Rows from block 6 of the text decoder, named by matrix and row number. Rows with one number belong to one neuron. Each number is 50 + 10 x the weight over its row's rms, rounded and kept within 0 to 99. All counts start at 0. After the name is the row's rms in percent of the matrix's.
# fc1: MLP up (decoder.blocks.6.mlp.fc1.weight, 1152x192), inputs 128-191
# fc2: MLP down (decoder.blocks.6.mlp.fc2.weight, 192x1152, transposed), outputs 128-191
fc1.244 096:46 49 52 54 53 67 30 20 49 42 48 46 36 63 50 60 58 48 48 40 54 47 64 45 35 51 50 57 58 42 53 58 39 66 54 41 45 62 47 45 39 44 55 47 52 59 27 60 39 46 47 55 64 31 54 63 58 55 34 36 48 61 46 58
fc1.246 083:62 48 61 58 45 72 57 39 71 36 44 57 50 58 56 31 55 69 55 43 66 38 41 41 50 57 48 47 53 63 54 61 46 47 46 34 49 48 38 44 56 60 57 46 62 69 52 54 45 66 50 66 55 23 65 43 57 44 57 49 49 64 38 46
fc1.247 079:62 49 45 59 32 63 54 64 67 57 50 34 50 52 40 62 49 66 62 41 41 45 63 52 62 61 54 44 50 57 65 41 44 46 35 35 52 45 46 64 62 62 59 56 51 55 53 60 43 58 49 44 35 45 52 48 33 35 64 41 58 40 59 65
fc1.248 093:46 45 56 45 43 57 46 27 48 70 45 42 43 33 50 46 58 59 62 39 38 45 59 40 36 44 51 50 44 48 64 55 42 60 36 57 51 51 51 38 53 40 53 64 65 47 35 33 50 74 53 52 59 52 43 73 36 54 50 42 50 68 62 46
fc1.249 116:46 55 67 56 39 50 53 35 41 70 52 52 37 65 60 49 45 35 45 46 41 36 67 46 50 39 64 45 59 58 55 47 37 58 50 57 45 40 66 71 47 42 44 43 55 31 47 49 42 60 47 50 45 49 51 56 42 40 56 51 68 43 65 49
fc1.250 106:46 56 22 59 47 69 52 38 67 70 51 49 45 54 54 60 53 41 54 63 53 43 68 55 60 32 61 50 56 56 33 31 38 62 51 51 63 41 52 64 67 35 70 54 60 41 28 50 36 42 52 33 60 44 60 54 46 60 45 45 51 55 30 41
fc1.251 140:60 52 48 51 62 41 51 47 46 58 36 60 43 56 25 63 40 35 48 45 33 40 70 42 55 32 51 48 62 51 50 47 48 53 57 54 54 45 54 37 64 32 41 51 55 74 43 60 36 60 41 49 60 55 55 49 47 56 55 46 48 63 49 41
fc1.252 084:36 56 56 47 29 50 57 45 32 61 54 43 57 43 64 46 66 36 62 50 30 46 47 59 46 57 59 36 65 59 53 53 47 56 59 44 61 42 51 60 47 46 32 59 43 53 37 51 35 41 49 41 39 46 65 58 34 52 37 61 47 56 65 57
fc1.253 131:47 56 39 60 51 50 31 50 31 61 56 73 34 64 53 51 41 50 49 66 45 53 43 63 51 49 28 48 66 55 68 58 56 48 43 40 54 45 47 47 48 49 51 59 43 64 40 53 35 44 56 68 38 42 65 54 53 55 39 57 63 38 42 41
fc1.254 077:41 48 32 43 56 59 39 40 46 47 54 59 33 62 55 60 46 60 62 32 50 53 65 64 32 41 37 65 43 34 59 51 53 65 59 50 56 33 36 65 48 48 34 59 63 42 66 34 40 42 51 60 46 40 62 45 38 39 36 49 38 58 49 52
fc1.255 094:56 62 36 41 37 55 34 44 48 49 41 49 52 47 67 46 59 44 39 54 39 48 47 52 42 30 48 72 46 59 54 50 70 73 62 54 55 50 62 58 72 41 41 44 61 35 49 59 55 52 58 49 35 42 53 57 42 55 53 53 70 54 57 70
fc1.256 144:43 64 48 43 53 57 42 45 47 45 37 49 51 44 65 38 55 55 55 63 37 57 53 57 42 63 38 50 51 45 45 46 58 60 63 48 47 50 57 28 60 42 49 56 34 42 46 51 57 41 41 49 36 46 71 41 67 34 49 55 66 34 52 68
fc1.257 088:63 62 56 50 37 64 40 30 38 37 48 48 59 61 64 52 40 42 64 71 51 56 35 63 57 61 42 54 65 37 45 51 37 48 43 47 57 49 35 59 55 55 50 49 59 40 39 52 33 38 55 54 61 37 45 43 38 48 38 50 57 33 48 51
fc1.258 097:57 28 59 80 54 40 61 46 46 38 52 66 38 40 39 42 43 51 54 58 59 50 47 38 44 57 58 41 71 51 59 65 49 71 49 50 52 51 53 43 45 48 44 55 42 67 65 63 50 44 51 55 37 36 60 59 42 55 59 39 46 57 50 63
fc1.259 076:56 34 46 52 54 38 46 59 51 54 66 56 58 40 49 45 35 67 43 54 49 54 40 58 51 41 35 43 66 55 38 56 59 60 37 58 48 38 65 39 38 50 47 52 43 34 39 40 49 66 35 49 57 32 33 67 45 39 54 66 57 57 50 50
fc1.260 090:51 41 65 37 35 58 56 50 66 65 44 64 48 61 69 65 42 35 57 59 37 54 53 69 31 44 40 39 57 64 41 41 48 71 56 52 52 45 40 39 52 58 56 42 48 42 49 53 46 40 62 62 48 39 50 41 42 58 43 44 65 39 56 51
fc1.261 087:60 41 32 64 26 52 44 36 42 59 58 63 54 37 46 54 42 68 39 57 56 55 57 63 45 53 49 47 58 41 52 49 47 62 49 59 42 57 60 65 47 35 42 48 39 53 57 51 50 44 45 50 38 27 61 42 51 45 51 59 43 59 57 61
fc1.263 126:69 42 40 34 48 46 37 44 46 69 57 43 63 35 46 51 37 45 60 45 49 54 53 38 43 49 41 37 65 62 62 41 46 57 41 45 63 54 50 49 45 58 34 50 41 51 43 39 54 38 63 48 54 48 50 46 41 49 43 56 56 70 62 53
fc1.264 129:50 47 60 51 52 68 42 53 47 74 40 57 43 52 50 50 21 51 61 57 44 71 48 54 45 53 50 53 48 56 70 49 52 45 53 44 71 51 52 39 46 39 29 66 50 41 39 43 51 43 40 52 49 44 50 41 51 52 30 43 68 32 59 46
fc1.265 084:44 59 52 59 51 66 42 47 47 42 36 52 42 58 34 62 51 39 60 44 65 37 46 39 39 43 61 41 36 34 53 67 49 47 57 59 67 54 54 56 70 61 41 53 62 46 37 39 60 57 52 59 53 33 59 39 36 55 61 46 55 41 37 42
fc1.266 079:43 37 59 44 35 42 34 24 45 61 53 44 36 53 42 49 46 41 37 37 51 41 37 65 36 64 41 47 55 60 58 42 42 69 51 65 50 37 45 49 63 57 37 44 51 53 58 33 39 62 64 69 47 50 35 48 65 59 66 63 47 38 64 33
fc1.267 121:40 51 52 33 28 42 51 49 60 33 65 38 58 32 61 38 67 55 41 58 56 58 44 37 38 53 50 63 50 50 44 42 50 67 62 68 51 46 54 51 49 37 47 47 36 43 50 56 55 66 34 43 49 42 49 58 62 48 39 53 60 36 54 60
fc1.268 110:46 57 43 50 63 61 58 44 68 57 34 42 56 49 56 39 58 48 32 53 38 59 54 41 51 36 43 75 71 72 61 69 50 49 45 61 51 47 41 42 47 53 30 44 59 47 41 52 59 68 54 50 49 37 54 59 41 57 62 40 59 47 55 68
fc1.269 080:62 37 48 63 47 62 55 31 36 34 59 50 52 36 59 50 65 53 39 62 47 34 44 42 62 48 54 44 64 39 60 57 42 64 31 49 34 46 60 60 40 59 59 54 56 65 36 35 54 34 60 57 66 40 67 38 62 60 46 51 35 45 57 52
fc1.270 074:32 47 48 51 61 46 55 44 64 54 46 68 47 43 52 62 60 43 54 37 66 33 60 48 39 49 45 68 61 41 64 65 45 40 68 48 44 65 43 49 69 38 62 29 34 50 41 58 44 64 37 66 36 59 36 43 46 54 56 48 57 43 63 42
fc1.271 091:52 54 54 32 33 64 52 41 46 63 62 45 33 31 64 58 72 35 39 50 54 38 42 43 47 46 63 50 49 46 65 43 59 55 55 68 43 59 58 58 55 56 35 45 45 45 51 59 43 61 55 72 65 51 44 44 38 65 34 41 60 52 42 58
fc1.272 127:36 33 52 40 50 76 38 35 50 34 35 62 46 45 35 40 25 34 75 54 59 40 43 57 47 62 44 38 35 34 53 50 55 50 41 60 61 51 48 54 70 52 60 39 44 57 61 50 45 55 46 54 53 51 51 38 46 59 45 60 62 59 46 39
fc1.273 118:39 54 45 50 53 67 47 38 39 49 31 57 36 58 51 31 35 64 48 73 52 57 50 51 37 40 56 58 43 50 45 39 44 68 54 55 54 54 51 59 59 47 58 55 24 46 63 66 47 39 66 55 45 51 60 45 34 35 33 55 58 61 71 70
fc1.274 123:68 59 44 70 55 64 43 50 48 56 20 36 62 66 42 62 39 42 71 60 46 43 62 40 34 35 45 34 38 52 43 60 38 46 61 42 42 46 58 47 52 65 59 58 53 52 41 35 53 34 66 55 59 38 63 43 39 44 56 62 69 60 59 62
fc1.275 100:63 48 48 51 50 63 35 49 52 40 52 48 45 44 38 34 47 61 55 47 59 63 44 68 56 53 44 63 48 36 53 26 59 59 34 42 68 62 54 45 46 39 50 31 44 52 50 62 55 45 52 55 52 46 45 41 45 46 62 68 44 51 49 49
fc1.276 080:48 37 55 44 35 54 49 57 46 63 59 65 34 58 51 46 46 51 40 38 62 48 61 60 51 51 39 51 62 33 46 59 47 52 68 41 45 62 47 65 49 39 64 59 35 40 50 42 42 50 49 46 44 39 48 33 57 41 40 51 56 45 60 57
fc1.277 126:49 38 43 63 41 55 51 29 53 61 45 64 43 61 31 55 61 41 37 59 51 59 53 54 49 53 55 63 41 68 46 39 46 64 44 46 71 68 56 48 39 51 46 44 38 64 64 60 61 68 55 71 48 60 48 57 62 66 60 54 37 71 38 58
fc1.278 153:40 68 36 39 63 54 42 56 56 38 40 51 28 64 37 27 49 42 37 52 46 42 44 56 44 45 31 45 35 37 31 59 51 58 54 52 36 53 49 60 47 61 41 28 73 60 44 45 68 57 57 62 66 50 44 44 55 45 44 54 57 57 55 38
fc1.279 080:44 54 62 64 40 70 59 39 55 41 54 48 39 37 54 35 50 50 50 47 52 51 65 56 45 36 43 34 53 47 59 60 56 43 66 66 58 53 37 45 65 43 51 44 44 39 56 37 38 48 48 60 56 50 54 46 50 48 55 40 57 56 41 59
fc1.281 083:43 56 49 49 55 61 41 41 58 55 59 46 48 59 46 50 40 35 63 41 63 49 36 39 35 43 63 57 50 53 40 38 40 70 53 41 45 54 43 36 64 36 65 64 66 41 58 44 39 34 49 63 39 35 42 40 59 53 40 38 66 54 54 37
fc1.282 082:57 47 56 41 62 65 52 56 59 60 36 65 53 50 64 50 44 54 60 61 61 35 36 51 42 50 57 44 41 55 40 44 37 68 48 48 52 34 37 48 70 44 44 39 38 51 60 45 43 41 62 70 66 53 64 57 59 41 49 61 36 60 45 55
fc1.283 082:45 33 59 38 58 43 35 37 41 49 35 45 34 48 60 55 37 48 38 61 35 55 37 58 45 34 56 63 56 36 40 52 36 46 41 61 66 58 38 61 67 51 47 56 60 52 48 39 42 46 49 62 57 31 41 45 51 58 50 52 52 54 42 60
fc1.284 081:42 61 59 37 37 59 34 34 50 53 31 38 52 53 58 53 54 56 46 60 32 46 48 45 45 56 51 40 67 37 50 48 38 46 42 51 37 45 63 59 73 61 52 39 55 67 63 59 47 70 34 70 64 60 64 46 49 59 47 38 67 40 56 64
fc1.285 131:55 47 56 50 46 48 52 49 40 56 34 52 49 43 49 66 64 51 37 48 30 59 41 68 45 43 56 55 63 57 55 36 44 51 55 49 69 60 63 38 43 35 43 33 47 45 52 59 67 58 52 46 53 52 50 65 34 51 38 50 46 58 42 55
fc1.286 086:62 43 49 38 36 69 28 26 58 47 50 60 32 58 60 61 55 56 58 55 45 54 48 49 50 48 45 38 60 55 53 39 67 66 47 42 39 55 53 50 62 54 47 74 42 60 36 48 48 65 54 66 30 32 67 36 36 57 49 58 48 66 61 56
fc1.287 075:44 54 52 36 50 61 36 56 43 64 52 66 37 38 37 59 40 69 56 54 34 33 63 46 56 67 47 38 61 45 65 68 61 51 56 37 56 67 66 47 36 51 61 41 38 35 47 53 35 59 35 54 62 42 48 42 58 45 41 60 60 52 46 54
fc1.288 170:50 58 42 50 59 53 49 33 55 52 35 39 38 64 43 43 46 42 51 45 41 45 52 50 56 43 46 67 75 41 47 38 43 49 41 37 47 44 53 60 53 33 46 50 45 43 39 57 58 57 63 72 44 48 66 57 40 57 29 41 53 47 35 45
fc1.289 083:45 50 44 63 50 51 43 41 57 60 57 49 35 39 46 59 52 60 62 52 39 52 52 45 51 32 52 64 47 53 47 54 65 74 47 44 63 45 41 45 63 66 59 43 64 58 57 52 59 64 69 66 51 48 55 56 51 41 58 44 77 57 53 67
fc1.290 098:57 36 55 55 60 58 65 26 53 50 53 68 57 41 42 55 47 34 45 62 44 50 61 58 47 46 41 41 39 56 41 44 41 59 58 60 60 53 60 69 55 54 60 59 47 70 47 53 62 37 59 54 41 44 52 62 43 50 61 57 61 54 48 62
fc1.291 079:53 64 61 44 34 64 36 62 42 43 34 45 58 56 55 43 44 40 32 38 56 40 43 36 48 64 56 48 56 49 41 47 37 74 37 52 41 53 33 47 63 55 48 57 39 57 35 36 48 44 59 55 55 33 61 66 63 56 52 38 56 63 62 68
fc1.293 126:36 38 36 66 55 60 31 36 31 58 32 58 51 58 32 57 38 50 44 40 39 40 43 41 62 46 53 67 45 47 46 49 46 45 46 22 40 49 58 41 53 37 57 59 51 53 46 52 38 48 67 67 56 59 55 44 53 66 56 62 38 56 41 38
fc1.294 074:44 69 62 48 40 55 45 62 42 62 43 53 38 45 45 45 49 33 46 44 62 40 40 59 62 55 55 59 54 66 63 38 54 71 66 52 48 39 64 54 37 49 45 45 44 45 42 68 67 41 66 62 54 54 56 51 60 67 55 60 69 52 49 56
fc1.295 082:48 32 64 38 41 68 53 54 37 64 34 68 54 60 42 35 38 60 45 42 56 30 42 38 49 37 38 43 59 36 62 48 47 44 51 51 41 71 43 45 53 43 50 55 51 49 39 48 41 44 39 37 59 47 63 39 52 40 33 67 41 47 61 59
fc1.296 081:56 51 54 59 30 63 40 46 50 61 45 45 37 53 46 48 55 57 64 69 68 43 44 32 40 54 39 59 59 44 55 37 40 47 44 55 43 63 43 59 40 47 67 68 59 47 49 46 37 42 41 62 37 41 61 49 40 52 32 50 39 47 51 38
fc1.297 088:45 41 38 52 49 70 32 32 44 45 36 35 54 54 63 40 35 48 47 44 61 44 67 37 27 40 36 53 51 35 48 53 48 71 53 60 40 58 37 43 49 54 45 61 65 58 43 63 34 41 47 57 37 42 64 58 41 50 41 63 61 50 37 44
fc1.298 082:36 60 55 44 37 45 38 50 64 65 42 39 44 51 46 51 66 62 66 35 39 36 60 46 47 44 58 47 59 45 51 49 41 54 63 54 50 59 32 33 40 58 65 59 55 52 39 49 68 60 45 65 52 42 69 62 46 41 34 54 62 46 34 68
fc1.299 146:52 49 53 37 50 52 57 41 53 46 55 42 58 54 57 32 45 55 53 46 42 47 52 43 39 64 55 64 57 51 74 45 58 49 35 45 54 44 59 57 50 62 53 37 31 39 45 42 53 62 34 43 53 38 58 35 48 40 40 44 60 55 53 42
fc1.300 079:57 51 34 43 30 73 37 30 65 67 56 35 43 64 65 59 50 60 60 37 53 52 38 58 48 55 57 38 46 51 54 65 36 50 36 60 50 53 47 54 48 56 29 37 39 33 39 67 59 41 46 58 31 63 68 67 32 41 46 53 52 35 36 52
fc2.244 074:55 62 38 48 40 62 58 51 40 51 46 42 59 43 45 57 50 61 50 45 64 31 44 52 51 47 40 49 44 47 54 37 50 58 52 49 43 50 54 52 58 59 55 74 49 45 41 36 51 64 41 48 56 43 32 35 39 51 57 56 63 36 54 42
fc2.246 053:44 63 50 57 54 43 49 55 45 52 59 38 60 50 44 55 44 48 52 54 58 55 50 54 63 43 32 60 45 55 39 32 48 39 53 65 56 35 61 65 36 65 59 63 50 59 41 54 71 53 41 52 58 55 37 54 42 41 48 51 51 71 71 56
fc2.247 027:47 40 51 62 66 38 37 52 64 53 39 61 55 40 55 56 54 52 33 56 59 35 63 35 36 46 58 50 55 38 66 66 65 49 40 66 38 51 59 33 43 42 30 38 54 57 64 62 60 50 57 67 51 68 55 43 69 52 48 47 37 74 65 46
fc2.248 088:67 37 40 55 64 45 72 53 50 28 63 58 43 41 28 46 65 44 57 62 43 52 62 50 74 55 42 51 48 49 41 41 58 48 36 47 36 35 69 59 49 52 65 59 49 55 51 57 39 41 40 61 60 52 50 63 43 42 51 52 50 58 26 41
fc2.249 127:37 54 51 39 51 64 66 50 67 46 50 40 73 41 43 56 47 30 57 37 41 40 55 37 52 59 62 53 52 33 63 39 52 47 70 41 35 56 53 34 55 47 55 47 35 35 44 49 29 67 48 55 58 48 59 50 46 39 51 54 43 49 51 53
fc2.250 111:54 51 38 54 60 49 46 50 29 48 48 52 44 46 35 62 38 38 70 49 48 64 65 63 54 34 35 57 62 60 49 48 37 33 53 30 48 51 49 41 40 41 61 55 56 44 51 55 56 25 52 61 43 44 54 54 55 51 46 53 57 47 38 68
fc2.251 184:51 51 46 32 54 53 59 50 40 54 48 50 46 59 49 35 54 49 48 47 51 46 60 51 43 49 46 57 62 39 44 63 39 50 41 59 47 49 41 39 36 47 43 64 69 38 57 63 61 56 68 50 45 56 49 66 68 33 45 59 29 41 41 63
fc2.252 061:65 33 42 37 67 65 63 61 41 64 48 48 47 55 33 41 46 58 64 51 40 40 72 41 44 65 40 37 34 41 57 41 52 40 37 60 41 59 50 57 56 55 56 60 60 55 48 49 61 40 47 53 69 43 52 42 56 61 38 57 42 71 38 29
fc2.253 172:63 59 55 45 59 35 64 57 55 49 49 42 52 55 26 52 49 54 48 62 50 54 59 51 46 60 43 47 50 40 55 39 42 41 53 53 55 50 61 59 32 39 35 37 44 63 45 41 60 52 49 55 44 37 55 55 43 45 45 57 49 59 69 74
fc2.254 027:42 64 42 53 47 26 48 60 61 50 60 56 58 45 51 44 59 35 39 50 65 48 62 54 43 53 50 37 65 63 52 57 43 47 68 47 39 53 61 61 50 45 59 44 38 50 38 62 62 61 55 28 51 51 50 53 46 38 50 55 63 42 66 72
fc2.255 089:36 38 57 71 68 36 52 56 42 49 58 51 48 63 45 50 47 64 41 57 45 64 48 54 60 55 52 51 44 43 52 49 27 33 42 40 58 51 53 63 23 67 60 46 32 58 55 66 51 44 64 40 53 69 59 51 42 41 53 55 32 55 51 47
fc2.256 195:52 48 52 51 51 76 36 72 53 44 49 55 52 52 48 48 36 45 51 43 48 52 56 61 60 54 59 53 46 44 67 72 40 34 38 39 52 52 48 45 54 49 57 48 64 38 58 68 55 42 49 55 52 74 56 39 46 45 55 54 56 36 40 39
fc2.257 043:42 36 68 33 48 49 76 52 48 48 74 43 58 44 44 51 65 54 61 53 48 47 58 40 54 60 58 42 44 44 28 51 56 30 56 55 41 43 58 45 58 43 37 51 49 55 49 57 34 71 47 44 38 39 59 73 44 51 46 59 30 41 35 59
fc2.258 097:62 44 34 50 65 63 47 59 40 56 41 51 52 48 33 51 45 54 46 29 49 58 50 54 64 30 28 58 39 34 44 44 59 23 51 50 40 45 59 59 41 41 54 47 53 50 50 37 60 37 46 63 54 48 63 69 67 43 69 49 49 55 52 50
fc2.259 031:47 58 69 60 37 47 58 49 53 41 46 33 55 40 40 51 39 55 42 62 66 66 48 61 53 55 70 31 42 56 52 44 61 43 40 52 44 51 46 41 50 30 41 51 56 56 45 70 42 60 51 26 31 65 42 62 40 58 44 58 57 40 50 73
fc2.260 057:52 49 18 56 69 58 59 59 38 46 58 65 42 32 51 49 53 48 63 54 57 59 40 51 67 45 36 66 50 40 58 36 56 40 35 30 39 50 46 53 44 58 53 65 40 60 52 48 51 40 41 54 35 60 60 47 55 44 61 55 30 46 52 39
fc2.261 061:33 64 53 38 62 48 42 64 50 50 54 43 69 45 56 40 38 47 61 56 48 67 57 45 54 45 61 46 37 56 70 58 35 36 48 41 54 57 54 58 41 58 66 42 46 53 54 61 41 22 44 48 34 65 54 44 50 59 49 40 39 40 63 53
fc2.263 152:47 40 50 57 60 44 51 51 47 59 55 58 67 61 49 60 62 52 40 52 54 49 50 62 58 67 54 48 61 51 53 50 41 64 50 53 62 53 55 45 43 42 36 65 50 56 45 58 56 51 42 48 59 50 59 52 62 44 60 58 52 43 37 35
fc2.264 162:41 44 50 41 50 42 55 48 58 52 46 65 46 59 36 36 78 40 45 51 42 50 45 74 59 48 54 40 45 45 53 55 59 63 45 46 58 50 73 55 45 53 59 27 64 41 47 45 39 39 45 46 64 46 33 49 35 54 55 53 60 45 38 49
fc2.265 053:44 36 61 58 51 47 57 61 35 51 63 50 45 35 53 44 43 46 59 48 57 60 66 48 52 62 37 40 57 59 58 44 64 37 48 33 49 50 56 36 51 32 46 50 45 31 56 42 60 47 37 51 44 48 42 50 50 44 42 53 39 51 37 50
fc2.266 047:58 55 30 51 40 44 47 42 51 49 58 22 44 59 51 63 42 53 47 54 47 47 68 49 54 48 54 48 61 61 50 21 42 54 51 67 39 52 43 66 34 52 59 57 37 55 47 56 69 42 61 40 41 57 32 61 69 46 51 38 52 64 59 58
fc2.267 155:46 44 43 62 69 68 38 72 49 47 52 57 52 70 47 46 38 45 48 47 48 63 49 52 51 41 52 60 49 34 51 51 44 23 41 40 37 62 45 45 54 49 59 42 49 51 65 58 58 41 74 57 46 61 70 49 62 45 63 57 36 46 49 50
fc2.268 100:59 56 43 46 72 37 56 63 31 54 55 64 34 35 42 54 42 43 68 45 59 49 45 44 40 49 45 49 58 35 46 39 52 48 43 27 39 38 49 55 57 48 44 73 46 66 44 49 42 51 26 62 50 58 45 53 59 62 35 52 43 64 48 37
fc2.269 039:35 54 57 66 52 53 62 53 47 46 50 46 61 48 33 75 36 66 56 43 61 54 54 36 38 58 59 55 41 60 60 35 41 54 60 57 63 48 54 32 46 46 36 43 54 50 53 55 64 72 33 36 48 47 42 43 52 52 39 69 25 40 50 34
fc2.270 030:65 44 45 50 35 35 46 49 35 65 60 58 47 66 61 41 42 45 47 44 56 61 58 49 40 46 42 64 74 68 44 45 43 39 59 58 50 73 39 46 35 50 38 59 42 48 55 52 62 53 53 53 62 45 50 64 56 40 56 38 60 58 34 41
fc2.271 074:46 34 46 51 64 55 58 65 41 49 57 50 61 43 47 51 46 53 58 62 70 56 62 44 48 65 49 53 49 54 64 56 45 42 57 49 34 52 56 53 41 64 49 43 47 50 67 44 46 29 43 54 63 65 37 48 57 44 65 55 31 45 47 51
fc2.272 161:62 47 41 63 59 49 50 46 44 49 52 56 30 56 51 48 54 48 36 49 64 59 65 78 55 45 31 57 54 58 27 45 43 47 46 59 47 53 53 53 38 47 59 61 72 63 40 45 60 36 58 56 62 48 43 52 56 64 67 25 59 57 43 50
fc2.273 146:51 44 57 40 40 38 48 34 58 35 54 58 60 60 60 44 53 31 40 50 68 45 51 43 64 46 62 48 59 50 68 44 59 46 63 52 53 59 55 48 37 56 47 45 46 50 49 46 46 58 51 40 48 61 42 57 39 56 53 36 55 49 52 60
fc2.274 144:52 38 47 48 63 56 55 61 50 44 36 69 38 42 36 39 62 35 57 42 53 43 39 41 48 46 35 56 61 43 50 62 55 39 35 43 34 53 44 45 63 60 62 61 56 44 61 55 33 59 56 51 43 56 42 57 63 52 50 66 39 56 30 25
fc2.275 096:45 42 54 52 63 21 63 54 46 50 52 53 56 48 50 57 53 50 41 39 45 52 46 43 54 47 39 57 46 57 53 64 36 37 61 40 48 69 44 37 30 60 41 49 42 60 59 43 46 60 54 52 56 61 49 52 62 43 52 47 32 58 59 38
fc2.276 033:42 53 53 52 56 47 51 48 69 59 66 65 51 67 42 27 57 34 59 40 53 46 54 36 48 49 60 54 62 40 56 60 72 59 50 48 45 41 39 53 50 33 45 60 50 34 49 64 64 63 45 54 38 61 44 48 42 54 41 43 40 55 43 57
fc2.277 161:37 46 65 58 60 49 62 56 40 59 44 57 51 62 54 70 60 39 49 42 58 39 55 46 44 60 51 54 60 41 51 59 46 43 53 39 47 53 47 40 51 40 42 63 52 38 59 66 43 59 47 55 44 51 54 70 51 42 52 66 31 50 42 46
fc2.278 199:42 38 63 42 54 54 59 52 65 41 66 56 55 45 50 38 55 52 35 32 82 50 56 56 49 68 40 57 49 41 29 70 59 41 52 62 37 50 59 41 46 42 47 53 53 55 54 52 43 55 42 42 55 29 50 55 42 43 66 62 56 53 49 34
fc2.279 051:58 57 44 54 62 26 53 43 36 71 57 38 65 54 32 52 41 55 27 50 24 63 51 66 53 48 51 65 38 54 56 45 49 60 48 56 54 54 65 75 27 39 54 47 44 61 45 33 48 40 50 36 62 42 40 56 32 32 44 47 55 56 65 40
fc2.281 039:75 37 41 53 33 49 37 43 36 46 40 42 43 52 37 42 53 62 70 57 42 64 49 50 57 53 26 49 39 54 30 47 56 53 41 53 55 42 56 50 35 64 63 60 48 52 37 47 42 42 44 60 64 38 51 55 36 58 49 59 61 72 49 66
fc2.282 040:59 65 50 48 53 41 51 68 49 70 54 45 52 57 53 52 33 37 51 32 63 39 53 64 54 41 42 40 48 48 51 38 57 33 38 35 45 49 67 49 48 42 55 44 58 69 40 42 49 57 41 37 50 54 46 47 52 69 69 49 71 60 38 48
fc2.283 040:45 37 46 42 71 61 48 49 21 59 35 47 58 47 45 42 54 48 46 60 65 37 59 34 50 50 41 55 61 53 36 52 61 57 38 63 36 56 51 45 57 63 46 60 53 47 57 50 69 31 46 41 59 39 47 49 54 48 49 44 28 64 46 54
fc2.284 046:65 48 49 48 72 58 50 52 41 54 35 68 49 44 38 35 62 37 59 38 54 44 60 68 51 57 50 39 51 34 38 43 70 48 44 72 38 52 65 60 74 34 55 58 75 33 54 38 34 59 45 53 48 36 49 57 35 79 55 61 42 42 30 44
fc2.285 165:50 42 53 67 63 45 46 69 34 53 43 50 45 55 42 69 49 67 35 52 60 49 52 54 49 55 42 43 39 52 44 41 46 35 56 48 51 57 62 53 50 55 48 73 43 65 50 43 69 50 41 54 59 44 42 53 47 61 68 49 43 71 58 50
fc2.286 050:44 55 52 44 67 28 57 80 46 65 54 50 48 51 43 37 49 51 53 42 53 61 54 57 68 51 46 54 46 55 54 51 53 44 45 48 45 45 53 48 29 42 57 49 58 53 51 53 63 50 46 55 50 60 61 45 48 39 56 47 42 40 40 50
fc2.287 023:62 50 30 40 44 54 47 50 55 48 58 45 36 68 41 57 35 35 46 45 42 58 34 37 60 51 44 57 60 64 45 53 55 32 50 48 36 47 50 66 57 60 40 64 51 65 53 60 44 60 54 35 63 54 40 58 53 65 60 61 49 51 37 41
fc2.288 246:57 56 48 55 67 47 52 38 40 60 29 56 48 50 61 39 47 34 65 39 50 48 53 56 45 36 41 62 65 43 67 65 38 33 45 29 47 47 70 60 26 56 65 55 46 57 46 58 50 60 48 75 32 51 60 49 45 42 52 40 51 54 53 55
fc2.289 052:49 51 66 52 48 48 52 64 65 25 58 53 42 48 49 46 68 47 42 80 69 42 51 40 22 54 52 54 49 43 43 54 69 38 32 69 34 55 45 49 49 60 65 63 48 53 64 44 59 56 45 30 44 64 32 58 53 52 57 60 42 55 43 40
fc2.290 100:55 43 61 33 45 39 46 54 40 50 67 51 53 45 62 58 47 69 52 71 62 63 42 38 41 64 55 48 57 51 68 53 48 46 55 49 54 62 40 38 43 55 44 59 39 64 58 37 53 56 42 43 53 42 41 50 54 37 52 51 51 46 68 43
fc2.291 037:23 45 50 49 44 56 40 64 49 37 64 55 57 49 42 51 52 51 61 46 47 66 56 59 44 66 53 37 47 40 60 57 51 39 57 39 48 30 58 51 53 54 43 50 56 38 54 67 34 45 75 35 53 52 61 64 56 51 39 66 45 44 38 36
fc2.293 161:63 46 62 39 62 33 67 45 52 48 50 46 43 47 44 56 54 46 49 43 58 40 60 40 50 55 46 41 66 44 61 56 41 55 54 33 55 61 53 36 32 33 32 63 59 69 46 57 35 52 47 64 43 53 47 58 48 48 40 46 34 53 43 49
fc2.294 035:65 46 60 46 51 44 47 49 57 52 46 56 52 54 59 44 55 39 57 61 62 48 52 43 59 48 63 38 39 62 33 41 39 52 52 59 39 47 60 40 36 53 46 49 54 65 70 34 56 29 47 60 57 44 47 44 52 51 57 48 23 54 61 55
fc2.295 037:62 47 46 35 54 58 41 55 42 46 45 35 54 49 47 36 51 58 49 37 54 61 40 68 49 55 34 48 46 38 55 38 69 55 42 77 33 62 42 54 45 46 34 57 51 56 42 52 55 51 53 42 48 69 55 28 64 64 55 52 43 41 50 47
fc2.296 044:57 51 54 33 57 47 60 50 49 48 39 46 50 39 51 59 63 39 49 58 56 33 50 39 48 50 47 29 63 51 51 43 59 33 53 54 36 60 49 53 37 75 47 50 43 52 40 35 46 49 39 55 43 53 18 43 75 59 57 45 47 65 42 41
fc2.297 061:52 45 48 52 61 52 53 56 36 43 48 53 58 54 38 68 55 49 63 57 55 37 43 43 53 60 60 38 40 61 59 58 56 55 22 38 48 55 44 55 59 48 58 57 43 37 51 62 49 49 42 47 55 58 46 59 44 71 46 71 31 37 48 43
fc2.298 035:57 57 43 68 52 31 35 47 52 37 50 38 40 40 43 40 49 59 59 50 31 48 62 54 58 51 28 49 39 44 69 32 52 47 43 44 59 61 56 67 41 54 68 45 44 62 47 51 56 55 59 58 44 74 50 67 56 49 47 53 43 57 43 60
fc2.299 193:49 57 57 36 33 49 49 43 44 45 49 37 58 41 39 52 37 66 67 45 51 47 57 22 30 49 43 53 57 48 61 58 39 67 65 45 53 51 47 44 57 48 43 71 30 36 59 50 30 48 45 46 48 45 50 49 48 23 25 54 55 51 63 63
fc2.300 050:33 42 70 61 60 33 46 54 57 59 55 56 27 67 72 35 45 53 44 51 64 56 41 58 46 50 49 30 60 44 49 36 51 33 48 55 53 67 52 57 36 36 47 47 55 53 43 49 63 53 55 43 42 46 40 60 46 50 61 48 54 48 43 63